Weights of a small contrastive audio-text model.
Training: soap at rate 0.0019, 9900 steps.
Data: trained on struck, bounced, scraped and rolled objects made by modal synthesis, 32.4 epochs.
Rows from block 13 of the audio encoder of a small contrastive audio-text model, named by matrix and row number. Each number is 128 + 32 x the weight over its row's rms, rounded and kept within 0 to 255. All counts start at 0. Numbers have three digits each.
Before each channel's rows are labels from the 100 clips, of 14848, where the channel reaches its highest value: "responds to" is what is common among them. Only what is clearly more common there than usual is listed. The data: struck, bounced, scraped and rolled objects made by modal synthesis. In brackets: how many of the 100.
# conv: pointwise conv (encoder.blocks.13.conv.weight, 192x192x1), inputs 96-191

responds to: muffled (low-pass) (64); white noise (43); pink noise (31)
conv.51:113112189084125075130110172131125100135123126146141122146021116129117079215125122158149109076121131113141128143140098062148154150138158238191091134157123116139181129146133141115148085042126106175110103198106155153097161105126134092180157068205127076107105140127146123157111187103147138122

responds to: clamped rod (62); one hit (57)
conv.111:107148072098106080142144131168008139119166075152157086110151131160144071160110106158137114166114113134106097162109164134158114101148090139124115129082150197117152182049061116076112145170135192117085128133158109121173161178096123084114143148135120089140182083097082146115162107164086101142

responds to: thin (high-pass) (100); hard striker (100)
conv.45:147135149122161097163125090146230104187153099156053149064088108117237177107142143137147124171158142156110181134141126057092108102112137119146160108103121117101124108138139103132154121062106107177103138138108102095169100129108183133116134228131122162120150129146116091142144073112071104124

responds to: scraping (88)
conv.17:135157103134129196106122136104161136163137158092044151137102104148195105090092145128165125132139150099146166116102143092120156049127148069140145090139164136134139159182099101097105169123141140091133108097101156061076166109114151133092081122094109136128157140131104201137097152093039165122

responds to: muffled (low-pass) (100); hard striker (100); action: bouncing (42)
conv.140:135162111157114097110117095132118089191123126096093100135146123161131114100085123110175127134112163145127154099120109167110129045148108134110080126112122104120103122089064112121115129097150151129116128099113129150113223123126158122101099168159079168135131132102092137100111176164119137103

responds to: muffled (low-pass) (100); hard striker (100)
conv.3:134106126148072123046111149149157145174122106099123094076055116128156112164093122117169107204118130149150164135153147174122110142158170183167133101135128091093116119117084071143045190092065156157097072149128149126100068115116121107172131139145159126097170133114108122127095143118127152103

responds to: reverberation (100); text has "reverberant" (100); text has "room" (100); rubber-like damping (87)
conv.190:147112096142155096189115143101000096123135140158186125165131116134088134126106112098132095115146150107125140054113077154137119122173142100130092178138135129167130065091071130105088125182170044163111199080139123123112143153146122140123154102105084107128139151126021132105089128146141150157

responds to: reverberation (74); text has "room" (74); text has "reverberant" (74); muffled (low-pass) (55)
conv.67:137096116158085112117146148131115142200113102101125176168199136126134078128139121113135153083122125146173136090124105111106136072163065105146103083125108154116100157120095098067125123152114092151118181121154132140137155084106207152049118161140150114044163106132117101125106142108101135171

responds to: hard striker (100); one hit (48)
conv.167:108126186065146151103122118122110136151106137154255068134183117138053130103153129088190128154128153144124170136125079150092132158170092118104146244133175142101115144103109148183121150092150103097120131125108097122097141095158141098084125110091117139145152136139111141159142184092158137139

responds to: muffled (low-pass) (98); hard striker (98)
conv.65:145124109169120073124137088147099110166107179136141178155123147159044074149112154086099140155171178055119114134067126144066125159153130097103114150096086162089143154136105131168134137120107073128098164100148109193091154133137152098140101102146122088113135116130138111125072133116135118147

responds to: small (100); one hit (68)
conv.81:051127126108129112147093157111123133095229147157146063176148152122160111187131179093186142117165119137143137112087115088134078130147119091080110148103114119120104106120099081105066104112126145111077158097194090151143135134131154139130145093147161128100142134145149057138144169121129120111

responds to: large (100); closed tube (67)
conv.149:051102165158136111127111080151100160112223141135159117164173121127106127140110098164122066145138201125152092149103128119142095160108175113123154118108104153147110085082130109140087093144124071128122094106000099105130107150141152122119112109145130136105133138163095132124132132114112126174

responds to: striker: soft (100); one hit (46); rumble (42)
conv.77:134130114113100106125127100093134131084112154120118068138181080150041116178081107120135154130149101129121103109094110161143183193143086066053131125143160130124096123085091135094121141120164100079126109154101154159083162117147149129077105132202170094154154133126115159106102069143108115141

responds to: striker: hard (100); thin (high-pass) (99); reverberation (90); text has "room" (90)
conv.186:144138137130128088121147080156073134193154128141130150188103147114146184110138146080145127120071176128163162127104153055163139067126162144171208102147088139114135131059118080059109157167172119118169140054073113109136102140141143110109141189119125093139175123144078091144100118158135140136

responds to: thin (high-pass) (100); striker: soft (86); bouncing (45)
conv.12:211129148113097090092102147154127141167084148086187141128147108113115144118102112134133053114123101149118119116059103053067068180114101158204107104123116116071124138084167148166128143153141162139115149126071102129109188103142132125145136158125089119148130135105109110138131161140151106160

responds to: clipping (100); text has "clipped" (100)
conv.160:114167167112151138156117116122081139082130096115159132103139142153126122113171030078122116125175139159129125155132137134108150118149127125167139074139104143127101186109144089095085144167088135154117139154144120139123163125114106066157159177118125137118122142138113097090155144132089134150

responds to: repeated hits (61); clipping (57); text has "clipped" (57)
conv.139:158136149135170142150124146144193147149145143165126121163053155109137103156093104145133103174163126129151144149196124161104141138074052095151130116127131127125111128127143124158130178136071152126099153096100149152127104115147133094134111002129141129152084123102126145124117131118117113125

responds to: steel-like damping (81); bouncing (73)
conv.120:114155124151078115094090136086123131127095152103169110134074148132108096093112121139158134196117134115145099135139098157147156151114140072130093107089144140130161128069094110122158181110154163111092131108162121114131120143104163168177097034144137117107134152137158120170214134084104177128

responds to: white noise (68); wood-like damping (53)
conv.141:118127111130195143200101144122113122133126092159160110119114118122163075171097121123133141108110123108139092143093110096096067075118103129133213160211128129127120189122140117101110101130131086142190130143115106165118118173092110119077146060112131120118148147130084147081148091116204123091

responds to: thin (high-pass) (66); mains hum (46)
conv.34:097121136177152121110125126103154076132204124117213159160159108160146117128213127111106115154108126150161142139085083075167157115130123174122144142098113112119110154139187125156103092152085147113117132124094139170150142127146095097201147207189028118128091149105135162082134108155168091100

responds to: plastic-like damping (99); scraping (42)
conv.42:145144124132144125121114136129157113132125137140092114175096143093065249129104120172130124109121122108130129095158182118133136172156140146118137156145178121101159057158110137106097119102119085105070121126105167085108114118217169213099115133119149196156105163182100162125175073120134107163

responds to: thin (high-pass) (100)
conv.129:119133117123132102159118123134169116217107120112221138111130161137133179089097126111094103138112102159134115126092104050082141136162114147130157102152134117126142122100216119225129124132124129154113090149133104137180137116144123111106144201131098147128107130126080133100109143187111129110

responds to: repeated hits (98); rubber-like damping (38)
conv.179:166118132154088158109122164104141126129129121047160113188000145125203157099082109094145121136151119144150128135142121168162122144102084090133108141149062115161116153095162115131163206123111152146121094100119135106120181114144104166118115102158140148100118098118128133172142137121111072124

responds to: ring (98); one hit (68)
conv.97:107125101143141120184171101092128112113114119106163145112095016140145085167108086180096173195140144215152104098079053100165152118130121112092128119148145135123131154137133156109112164130090081121113162100162153134117129119056108121117145109130196146173171075126130161133172115128076161124

responds to: square plate (100); small (99)
conv.69:120085122143131108142104083117096131097106137155141156141143242125130142095125152160171126149000141124111099126086159137080152111138130176101155133131124185114128129105156148122117156142138118155149139101140112128184150170129149110118103142094125126138146122137157098121131128102131150116

responds to: plastic-like damping (72); scraping (47)
conv.168:155110114153136155118107103145125114087156201070150159158091128139129155112127128129132157055125140120146119124135085109178104127073107079100100113142180144104166064066085127142192072142069111114129067071105130060131100136143190136171138136131134122145112137110121127167000131141073207118

responds to: one hit (73); bar (59)
conv.80:055077147129086116136177124171152147105069150133135149090116152098052128096142133173142097126013147103142131130078096109065165076144163080185075125139129158125130122165083142091125114147129108144099168101174107137126202106155186124096105157144117135156120164149152153129135071146173083108

responds to: clamped rod (100); one hit (81)
conv.117:197105100112122094123165141127101120138255145128113103131122000130116083120125092156110129120060128181075149150150109135128111099154130105127082115121126115133124123146161096148131101119132169119125186072160133139114097120140107124118127105151125146134166134112101162128109107132115113137

responds to: bouncing (54); glass-like damping (47)
conv.150:110114114111137094130159131136154098124122156052122147075128127092065122159136136084085147114134121152149127123202173115101112142088090138179086134156126098127131122116029115141209077115078139153152120080118143101071051188170111106176122101156080109142168108122164170147106120200138134102

responds to: hard striker (99); clipping (63); text has "clipped" (63); action: one hit (41)
conv.108:152107142142108096114135130130122112129101160105109157141156137123174136154136129083141132164084164198091181119071127199131119189109109145193136138136079151072082153078061153107107068110137128146077143108115136104167139089141121137058162164131143067145070115121080146115176116174114122102

responds to: clipping (100); text has "clipped" (100); striker: soft (84); one hit (42)
conv.153:138099117139103111067121100116107137174131135084071155126124076131149101154131109057193149115142132113096139110098193156073114122137149121151175142094179139124117157099107109085121164129119087114081128135123079171189127094099095096113127130123174101131130128103140112119115094148182086164

responds to: plastic-like damping (100); scraping (67)
conv.88:102130134150140106137134165158108092113109079127096111174125096119150061155160102135123090152137141131085152081111237094059145158124110099101140146243132120170097155101103134143198089088103133120112133117132108133140087112079119200137127132138116099118150201135255140123136117109136098125

responds to: large (87); one hit (56)
conv.1:171114091089140120129087152133099135146118086115178108161157138079123111073158118147153090145163098096152138133167139148077176184099045135105108101255141145104095163119080125115204147109081140100097106105170143127122097142084116122156098114092124137103098120184166132170158153136075120136

responds to: medium (100); round plate (82)
conv.96:138115103069119126183221087138117147125115105163116130117110208130132099137136149142106228110216144148138098119106171133139199096139126124139082154103169123100126102097138095113170191127118157120144151112190131133116133102087142135118157120133167116117159136125134074127111110116133123141

responds to: medium (94); closed tube (75)
conv.191:073137121149101099127191147138120195116208159125173106127140127135077063165148091075114139111058154152135180133087168120111130168144093132081176149113139142091123153125128077129121151158119158098145165108109142126132161081122112124142146118123150120165196113174121187148096095090087154139

responds to: clipping (100); text has "clipped" (100); plastic-like damping (41); action: one hit (41)
conv.142:122128145101094148097102129116123085094151144124112193144184130147109090147152098131152152093147101131110128123127198132138137129109117161128150130154167112149115128126097119061137145151149144137118114086132128148099134133120081123132113148149183127126132096119155170112096133078143075144

responds to: muffled (low-pass) (100); hard striker (100)
conv.137:102122133170139108166144117169112149113136100131096151147110143106138052126116135165146155109107132147115137110136154151132158149150138114074149125101111134133101146099159124175091174104118151095158144146158192141152109094125085099083096111041178107143136087100111077080116118096141121139

responds to: hard striker (86); scraping (84); thin (high-pass) (41)
conv.8:108121113086072107143139137079110154133162090117112110046046157154164157117119106113201129123158120143138178124169093092097178036146133030112090143133150122150124130102128080150122110119077169108133130102131098061130139146169111095138117123097110134125131164138160133152195086073084165088

responds to: striker: soft (99); large (74); round plate (41)
conv.171:142123085126172143105102186133125112122164118102053164121186168102149160168134139097094118120046116127119084140135102124119102201157182150124146107123131167114106136092147163092095129083161135113112117101156197144067108114091124083104100060186141157212159119091125104097120131175121163078

responds to: small (86); one hit (65); membrane (55)
conv.113:186134166171091110098043149137060125153161172175154163129136132106119140130086131165156099160132131150155164182136135100134059126142144142112136065137098155108114111114124132121099126123101212127134130119096088138125114154150119129138072118091094045129153140133113113088151113080103160157

responds to: muffled (low-pass) (71); white noise (43); pink noise (35)
conv.177:149130130137130140170125111151187113179137152126172106188109134114134141103162113089119136073130147176091137120115129129148090074100103110179152122161128148161177133049130139174197155101071158226129153213123108119164163136114126121047163109184106119160141136131158154138076106140117091148

responds to: reverberation (100); text has "room" (100); text has "reverberant" (100); one hit (49)
conv.169:101112193155123133128141099180123118075131152140139205178125120135176127115155136156169155117095154103111113137122156122091113065099121109230144119128174134136125072116151127141132122169088066133101107096147121132043132137113149127060151154139136105150152109119146106171108074078222169121

responds to: scraping (98); striker: soft (85)
conv.93:137115059107156114131106153124088113152129129121096110107024127141138140064131121129169104104133118125140146121088077165132113091133099089054159091144147097139113146090128101098111081124157117110103070109125145049072104117165039127087135121114093116113108130133141103174137029107032127071

responds to: steel-like damping (64); clipping (62); text has "clipped" (62); action: repeated hits (49)
conv.5:155158113115125114112144128114151153114108148104093151137110132121105154104081134140162133076134144109143147119171143163128137135125156135118081127130127147168255069105160144128118081128255138091130113221134106114125068148087142157092117087083141108095109111108105104226120171133136155098

responds to: scraping (100); striker: soft (90)
conv.114:133123142153109178129117147186137143163125195088107186199100133140070074059116158131162118107143117142156147139116149145131104046148156074166089101115119151103119134084090141077115124101083103110093081106146139070083101099135141120078168129133146088167101140095122215144080104080051200100

responds to: thin (high-pass) (53); muffled (low-pass) (47)
conv.84:043176142135089128097153134101115123201140145165204074136148078092181139084103105160115138144122145163137170115121131050116146085153106172060176065144104152108109178067187098102122155152130133121061127109132128146160148120122129094112115147126096100091128095094155109130103127127131114147

responds to: steel-like damping (99); clipping (25); text has "clipped" (25)
conv.75:140111137150150137147129154127053110117120125121079077184128149123122113125185122136101120082120101153127127092100142171123162171108129133137194107073183092120130082139113140160091146174121079184136117107134176127103161144183115215092123176166129128179143118162110150163104100168105102133

responds to: rolling (100); striker: soft (87)
conv.86:153157085145169100122154124156089093110077083221072106141057128092174131154150110099118140136065122110113138127109088067067139147112141186154115130125078157100124143066110122086118089124093123116115107165135132230158101118098136112098120132129075156092115153160142100099159162139161101120

responds to: thin (high-pass) (98); small (64)
conv.176:141151121139123100139124150150035163115115094123115120177156142149131143118134123077132167105080129130169100115043096059154140145129132127078135118154155117105151153067157103102134117130160098127150110102157130102107120164079121184092135107127094100153159093119033175110126180157103142144

responds to: mains hum (96); clipping (26); text has "clipped" (26)
conv.90:119132173140093167108078135092110091125115159123203191182122112142111165131118147100101116105141128179144131110128083144216142139107117173098164116185113166119151085134128124120073134107018120127136130103117141104165165119160145123174170150182079116116126111125104104148121107173168130152

responds to: hard striker (99); small (81); string (53)
conv.13:103147149098114133158061104118103139174155100099087150110185166126125075134141160154109151158199159057156173088109137124139109200096156129087151181105132128151099089130117135081161102148082097111140093154121081131140104174122096077104144157150110107151119141171111130080119204176135141109

responds to: clipping (74); text has "clipped" (74); scraping (68)
conv.24:095124144137086166125118065143249128116155167120168128164086137126080135083065135119174118120137137171148096153143155082129163073140167084185115083108157173121092157177114153112119123089136150154080118146089114137064139103092194110048112098152152089159138120104134128134119119088145204129

responds to: hard striker (99); thin (high-pass) (52); clipping (29)
conv.126:154143183076143128124123076105108133189060110115173152110185070092172116141145145153151139111148116130157188107088115144078133114130156135149170153185153162099094132061106125125036119143119068132091135099122091163102145107149101133112138152098146090161125127145177095182178144107123132136

responds to: round plate (99); medium (95)
conv.6:214130108086137140085160155145094147140129150128182143158083232143125066114119111099139168082107137111123165145111098117076158104161104143089127117102123164150143133127154134124133119089096091132135152116207133110180141153146131133120087138107136128146129090090147127142067108083120111118

responds to: reverberation (100); text has "room" (100); text has "reverberant" (100); action: one hit (50)
conv.185:120143115115143104130138132195134151120144130157127227116226130134228102101192127124128105121145130140137123122097145079126118070126042116243132100143014107111122120128109106084133125101102155097131100113111140120096171140114210104134136139112150135084118142129106115108132082119137163113

responds to: one hit (82); closed tube (80)
conv.184:141081116098131139109171057139097130120160128160073092144121000140071107145091126181148136141135121188111087136090138105101149194146112141108135132156099179091112158093062139119113128168104032140148156093084122117165161117122143126125111094143161090117129091102140145133142114147164171138

responds to: large (90); string (88); one hit (66)
conv.35:144140143158064142140147136107113102146065106079143155141140126171138110128115116157163152164180155128162101155106142104120150170117117100027082095114155093122121120083130131071110145145102174127156138086121178102107106124097140119086143082059183111105161106136112188124160053134082141176

responds to: large (100); one hit (69)
conv.58:168102167181097113089086128121127188145110116123189157155097150138086193179140132122104025120146134147120140128122070153175082157117102167101130190136147156148124102107100160128112128122118182108145134077021171083094102121116156160146118075151115059109137107088135090163117129092157145129

responds to: muffled (low-pass) (100); hard striker (100)
conv.162:087141096152067123090090126072134132166063158101086107171193112102125092156133119108124150148136136135150124129123157059095131133164085114021146162119088119152081144082142120110106143125104099102128148100096153142116102125096163181066115148149178159106207117118104100144130131075163143141

responds to: striker: soft (100); reverberation (62); text has "room" (62); text has "reverberant" (62)
conv.116:111129080126103131088135169135127130125111130123151120104114119108148081120170122102119105145145031096151090091112187105120060050195166147142121143124154142096120161090116172100058167138112090142127102110121147084141142097102163109094110136106127214154145110109146101169116129096145161093

responds to: bar (98); one hit (85)
conv.189:144150138150137091163132156176083169101141071110113023123138178111136098118086125138147145086106172138164123129118170093133150170142103074090117095114122149112135158076095120109104214161083088108109167036140142085079100141062120169044164094099150147111147137113149149195068095146118126166

responds to: hard striker (90); thin (high-pass) (54); clipping (45); text has "clipped" (45)
conv.48:151168229118162104079159120170072159149095119142143173125190125120130116152130112107128144113143119148126122096131135076132146155140123255227148170107115136125086139102119107140109088093132124145091120115154159191154106090073123115104117177157144138150110113119120114152141187128179120151

responds to: mains hum (100)
conv.174:099103159111135104142124096110074095132140145101151182193103117113127135207090123142105119087119122129109117137113158127255101132123105167152098173105152131137098126155123115099128138115124132130132121146117138104120085108127136135130099154145126162125111134205141108124078102182157145130

responds to: repeated hits (64); steel-like damping (58)
conv.52:134171092094107116147124131066141127182136084190120138170143121143118132150125119110133129200118124106168133109133155114107128099159129108120134103141062110135092120085101152138191153135176157107115103071143121154127224100140154158112105094088150174038162125126132070157230125087066123110

responds to: white noise (92)
conv.63:131147107135126127142130157130176113097140161112128125102152124128145131105077141112099121150146141147157140164117065147118099156130127117147133129163152109189101176105120111169100118134106109149152073115127135136146133129194162182106168127163137097136116167133010092082116158163133109099

responds to: hard striker (78); rolling (74); clipping (53); text has "clipped" (53)
conv.152:118110131134157120144113126187206088162139065156110072117059135108164092159055111103152125153144142137104161128164127148129128124173132121157166097131191137131083142111116127096151179145151121155116107121101124166059151156170151115064109087144173033151147125083091048061054124139191146101